Rows from block 3 of a small sound classifier, named by matrix and row number. Rows with one number within an expert belong to one neuron, the router's apart. Each number is 128 + 24 x the weight over its row's rms, rounded and kept within 0 to 255. All counts start at 0.
Before each expert's rows are labels from the 100 clips, of 14976, where the router gives the expert most weight on average: "top examples" is what is common among them. Only what is clearly more common there than usual is listed. The data: tunes sung on syllables by a formant synthesiser.
# router: router (model.blocks.3.mlp.router.weight, 16x192), inputs 64-127
# gate: expert gate (model.blocks.3.mlp.gate, 16x96x192), inputs 64-127
# up: expert up (model.blocks.3.mlp.up, 16x96x192), inputs 64-127
# down: expert down (model.blocks.3.mlp.down, 16x192x96, transposed), outputs 64-127

# expert 6
top examples: white noise; pink noise; first note: C#
router.6 [ 93 144 131 109 123 161 109 156 117 134 141 176 142 153 134 120 109 149  86  96 143 148 129 100 123 152 145 123 101 122  92 167  98 154 106 181 113 143 147 144 126 119 149 165 154 146 139 111 117 109  95 126 110 128  98 103 153 140 106  91 143 131 131 147]
gate.0 [145 134 140 111 138 158 112 138  97 144 138 137 175 123 110  89 136 165  83 109 131  98 133 121 100 159 164 151 155 123  97 134 123 130 141 137 106 173 101 134 133 152 107 120 124 121 120 123 139  99 143 105  89 109 167 114 153 162 107 152 149 100 111 152]
up.0 [112 123 112 131  97  86 154 127 148 134 122 137  91 131 131 173 128 108 152 162 126 175 119 140 139 103  88 120 117 133 157 135 123 144 127 118 155 103 146 117 127 111 154 149 130 124 124 118 101 163 119 148 161 128  92 136 111 102 166  96 130 156 130  82]
down.0 [129 156 166 133 109 145 147  95 111 153 126 145 135 162 113 140 102 125 142 139 139 148 136 125  83 131 142 124  99 122  69 159 125 119 136  82 115  91 120 146 128 130 121 147 155 143 124 107 130 131 146 180 143 147 119 189 164 102 120  85 134 131 129  87]
gate.1 [137 139 147 136 121 148 120 117 140 109 143 104 170 163 109  82  95 116 119 108 134 106 150 143 138 131 136  93 111  82 122 204 144 155  93 113 123 110 139 122 145 117 131 118 140 142 108 143 138 124 106 150  80 128 123 124 154 138 105 142 132 135 145 163]
up.1 [179 151 148 122 112 145  96 119 101  96 101 121 104 100 113 139 142 141 144  91 130 148 121 138 126 137 104  94 126 112 119 125  94 133 145  80 130 150 116 116 118 104 148 141 133 124 153 112 153  96 116 126 110 141 144 111 108 176  97 109 136 104 147 137]
down.1 [153 125 178 129 140  98 120 158  99 156 140 121 129 197 151 103  64 115 137  78 128 157 101 151 103 101 144 136 162  95 155 165 131 109 149 136 139 168 122 119  89 105 142 132 177 124 127 121 146  93  70 119 121  93 160 105 171 104 124 152 162  67 146  95]
gate.2 [110  91  85 115 159 154 116  99 124 123 109  97 121 103 189 128 140 151 123 149 122 132 150  94 107 121 127 122 120 154 119 175 131 160 107 146  96 119 104 123 145 143 146 120 113 150 146 140 148 157 121 146 121 121 100 162 125  72 196 161 124 142  87 151]
up.2 [160 128 179 134 144 110 123 157 151 112 174 118 135 107 111 116  95 140 112 120 147 145 125 120 126 111 156 163 149 118 145 116 140 122 135 144 147 147 115 165 118  92  82  88 136 122 112 106  75 112  90 121 152 103 132  82 116 174 119 144 106 113 123 152]
down.2 [128 125 115 108 161 153  80 112 100 110 156 128 136 150 114 158 115 119 132 149 142 125  90 114 158 113 110 125 132 102 108 136 100 157 209 100 154 148 112 161 119 128 120 123 119 117 135  81  90  68 120 103 126 171 161 152 152 113 106 125 151 151 145 131]

# expert 4
top examples: quiet level; vowel: /i/; pink noise; first note: B
router.4 [130 104 147 117 116 145 150 164  80  91 145 131 101 146 174 133 100 101 114 117 106 112 179 163 107 101 113 109 127 138 126 144 118 164 115 121 133 131 169 121 105 152 138 119 169 107 101 137 148  98 126 109 136  98 115 140 140  87 157 178 128 115 140 148]
gate.0 [ 96 158 111 174 113 112 114 110 111 101 121 105 138  98 112 147 172 113 115 186 136 110  84 162 147 138 105 114 120 152 109  92  73 150 114 188 131  79 131 123 122 122 139 104 102 175 128 135 169 118 143 140 137 114 108 167 140 121 113 114  84 141 114 159]
up.0 [ 88 144 121 165 123 106 119 147  82 111 114 107 154  79 131 135 153  88 100 167 119  93  70 165 120 119 123 100 118 170 144  79  98 151  97 153 153 104 144 120  99 146 151 122 115 146 123 175 168 113 125 110 145 133 134 150 105 113 123 149 126  92 131 152]
down.0 [100 180 143 138 153 128 119 109 131 163 150 129 143 100 116 120 118 174 139 114 119  94 163 151 176 135 120 195 105 122 144 169  72 103  91 125 125 136  84  71 147 117  97 139 124 130  92 196 167 127 127 119 163 146 124 129 117 128  96 146  83 134  88 184]
gate.1 [155 118 135  67  91 103 145 126 132 120 143 112 126 124 146 144 112 127 102 133 137 110 110  87  99 147 178 100  99 152 126 122 113  92 131 135  93 162 113 139 113 164 157 143 136 102 168 136  78 132 107 115 129  96 146 120  93  99 116 114 147 145 144 128]
up.1 [123 132 132 119 160 121  81 153  78 151 108 170 144 162 124  80  87 143 158  59 152 119  84 103 133 135  85 158 166 144 138 115 152  87 119 127 108 140 140 102 100 103 123 140 143 120 118 143 170 117 111 127  68 131  99  71 150 155 128 117 146 108 104 120]
down.1 [170 152 152 142 166 126 109  87 109 137 134 164 154 102 174 163 106 118 113 108 112 146 119 148 156 126 181 128 101 129 131 104 158 126  99  79 115  99 124 101  99 131 134 126 171 155 106 124 188 114  97 144 139  90  93 113  88 116 136 150  99 124 102 148]
gate.2 [118 168 130 110  78 139 132 151 134 137 123 119  88 115 122 145 159 162 130 127 122 148 153 129 154 154 114 160 126 112 104 123 126 104 172 130 111 124 124 115 135 106 119 109 145 124 160  89 118 140 131 119 144 133  90 112 171 158 117 119 119 173 115  99]
up.2 [129 127 165 141 161 110  92  76 151 128 158 172 153 162  85 120 127 107 141 140 115 140  95 152 134 150 158 150 128 127 135 131 123 103 102 144 143 138 115 142 164 136 139 111 132 162  98 149  88 131 132 151 159 139 161 150 127  90 146 111 117 107 162 113]
down.2 [148 110 154  77  91 125 134 116 114 139 136 174  90 145 123  96  88 107 159 118 122 139 135 130 120 132 119 169 138 109 115 128 149 106 183 104 117 184  84 148 125 158 158 154 147 113 161 142  97 122  99  95 157 122 160 121 158  88 124 142 129 146 115 102]

# expert 2
top examples: vowel: /ɑ/; first note: E; consonant: /m/
router.2 [150 151 179 130 121 102 142 123 124 139 113 173 119  96 109 148  99 128  96 123 117  99 144 116 131 139 107 133 148 124 169 149 132 107 111 163 127 114 109 129 145 134  97 136 172 110 140 126 128 121 117 113 126 101 122 126 118 128 132 122  75 127 105 138]
gate.0 [148 154  89 141 138 126 143 132 150 145 151 146 153 113 115 157 161 149 129 130 131 112 122 166 132 136  94 111 118 153 120 138 107 136 124 132 131 106 134 127 165 116 102  95  90 160  94 134 177 143 194 135 117 114 116 154 155 140 104 123 133 101 127 134]
up.0 [140 141 108 136 132 124 128  97 107 134 128 142 145 139 111 127 162 126 126 141 166 112 139 163 103 146 118 134 138 152  25 134 143 104 113 125  80 143 143 112 165 138 161 152 118 146  92 112 165 139 171 109 112 125 113 119 136 150  83 114 157 136 114 139]
down.0 [ 98 102 105 114 143 143 120 166 122  87 110 143 139 100  99 127 162 148 142 156 126 113 151  91 116 155 155  96 148 110 128 155 136 114 134 169  85 115 129 148 106  88 125  95 129 105 144 124 129 119 154 130 119 140 147 129 109 171 112 124 162 110  98 146]
gate.1 [165 151 100 103 147 100 129 143 156 105 127 130 141 171 109 149 141 122  83 156 119 179 141 133 132 133 136 121 128 151 125  97 105 182  98 119 116  91 122 101 160 162 161 110 132 123 151 129  97 143 145 109 133 119  88 133  94  84 126 103 152 166 110 137]
up.1 [ 78 104 165 162 104 144 131 115 111 139 144 110 117 128 114  66 112 122 132 134 159  71 102 115 122 110 127 123 130  94 124 133 152 115 132 155 137 135 129 159  87 113 123 141 109 111 107 153 147 111  97 180 112 148 148 136 148 157 119 139 134  98 140 143]
down.1 [140 126 136 121 117 114 138 131 150 126 172  66 152 152 112 140 157 109 139 133 124 102 166 105 100 140 133 130 138 171  99 104 135 105 136 146 103  78 119 127 133 104 126 147 143 138  70 124 124 158 100 122 110 133  68 118 137 105 172 151 123 149 151 183]
gate.2 [129 156 120 167  79  88 123 115 170 136 160 133 157 118 106 107 144 102  99 112 123 136 144 150 121 136  90 159 143 122 108 147 129 134 124 153 146 111 155 109 153 125 151 127 143 103  95 102 133 166 131 130 143  93 102 112 169 175 119 129 116 158  80 119]
up.2 [135 139 122 149 149 136 136 119 140 137 166 124 157 128 153 129 105 105 147 156 138 128 131 107 131 134 142 125 115 113 156 123 115 173 125 151 130  97 107  99 144 122 115 123 119 142 143 106  98 136  85 175 149 121  94 142  93 112 186 100  90 133  96 154]
down.2 [152 172 202  93 110 135 127 115 142 135 118 118  90 117 129 194 128 111 144 108 110 134 119 156 123 151 155 186 144 101 131  93 177 104 128 125 140 121 113 112 141 147 132 135 162 121  64 176 117 117 117 135 114  95 117 101 117 115 101 162 105 142 149 115]

# expert 0
top examples: the note F; vowel: /o/; first note: F
router.0 [137 130  90 137 137  87  84 164 130 134 109  85 139 105 115 141 131 119 141 116 153 114 164 156 122 131 139  82 134 128 164 164 129 148 114 120  98  99 164 145  88 137 123 150 165  58 119 110 160 124 175 104 103 158 176 133 112 180 134 165 118 152 119 163]
gate.0 [ 81 145  64 105 129 156 145 136 137 127 175 133 106  94 133 159 162 125 114 113 113 111 133 112 121 126  79 154 109 126 118 136 187 109 172 132 138 124 163 162 144 104 103 112 139  93 160  84 149 153 139 134 136 144 105 162 111 129 148 136 104 147 130 114]
up.0 [ 63 117 111 129 108 115 135 146 111  99  90 129 121 128 123 115 153 140  97 185 141 125  99 117 107 134 134 130 135 120 115 103 112 131 123 127 145 136 103 134 150 134 166 142 113 169 140 107 123 137 133 100 169 143 121 118 127 130 129 146 124 139 129 121]
down.0 [ 96 112 107 171 132 109 127 138 173 143 155 136 136 123 121 136 123 139 148 180 113 122 133 109 173 133 103 115 138 106 118 128 121 102 109 129 158 117 129 136 127 152 110 118  79 121 158 142 111 150 142  90 152 111 130 137 172 121 116 152 116 176 119 101]
gate.1 [173 129 155 141 136 109 118 144 156  91 114 100 118 101  90 135 116 121 156 113 181 104 134 125 146 136 129 115 123 156 114 149 139 126 145 135 104 109 117 145 100 108 131 126 161 124 126 132 121 121 153 180 116 137 144 117 138 169 110 104 130 165 143 150]
up.1 [ 97 100 126 163 114 177 108 106 155 175 110 109  96  99 127  82 103 109 144 131 124 104 129 147 158 142 144 132 123 173 148 142 113 106 109  95 165 118 166 156 143 172 103 141 138 114 148 137  99 125 107 113 156 136 124  92 128 156 119 138  97 108 151 162]
down.1 [133 133  86 143 149 125 100 114 164 115 152 126 154 108 131 131 131 120 125 151  98 128 128 121 144 193 112 107 148 105 123 110  94 139 114 162 116 125  86 131 140 172 118 121  73 169 151 109 116 140 160 118 114 121 115 166 157 140 169 112 155 137 144 140]
gate.2 [120 116  84 171 125 144 115 125 127 123 102 115 117 101  94 119 132  84 132 180 151  77 123 141 120 172  89 105 162 141 135 150  95 130 118 147 135 116 153 174 124 143 118 117 134 128 131 104 159 138 161 101 148 138 111 134 156 154 135 129 134 149 140 153]
up.2 [155 120 132 160 153 133 107 168 155 125 103 105  98 128 104 142 125 106 190  94 163 121 127 110 119  95 109 112 103 145 153 148 100 169 113  94 101 108 138 135 118  94 130 115 134 130 124 150 133 119 136 131 139 137 120 127 111 156 137 134 139  97 162 161]
down.2 [174 112 142 165 147 126 184 110 159 143 139 132 142 100 130 145 137 144 128 133 113 169 141 162 165 120 111 137  81 150 112 113 125  99 138 105 137 165 110 117 140 160  75 104  95 151 130 157 106 120 126 115 116 152 120 145  91 107 124 135 116 163 126 128]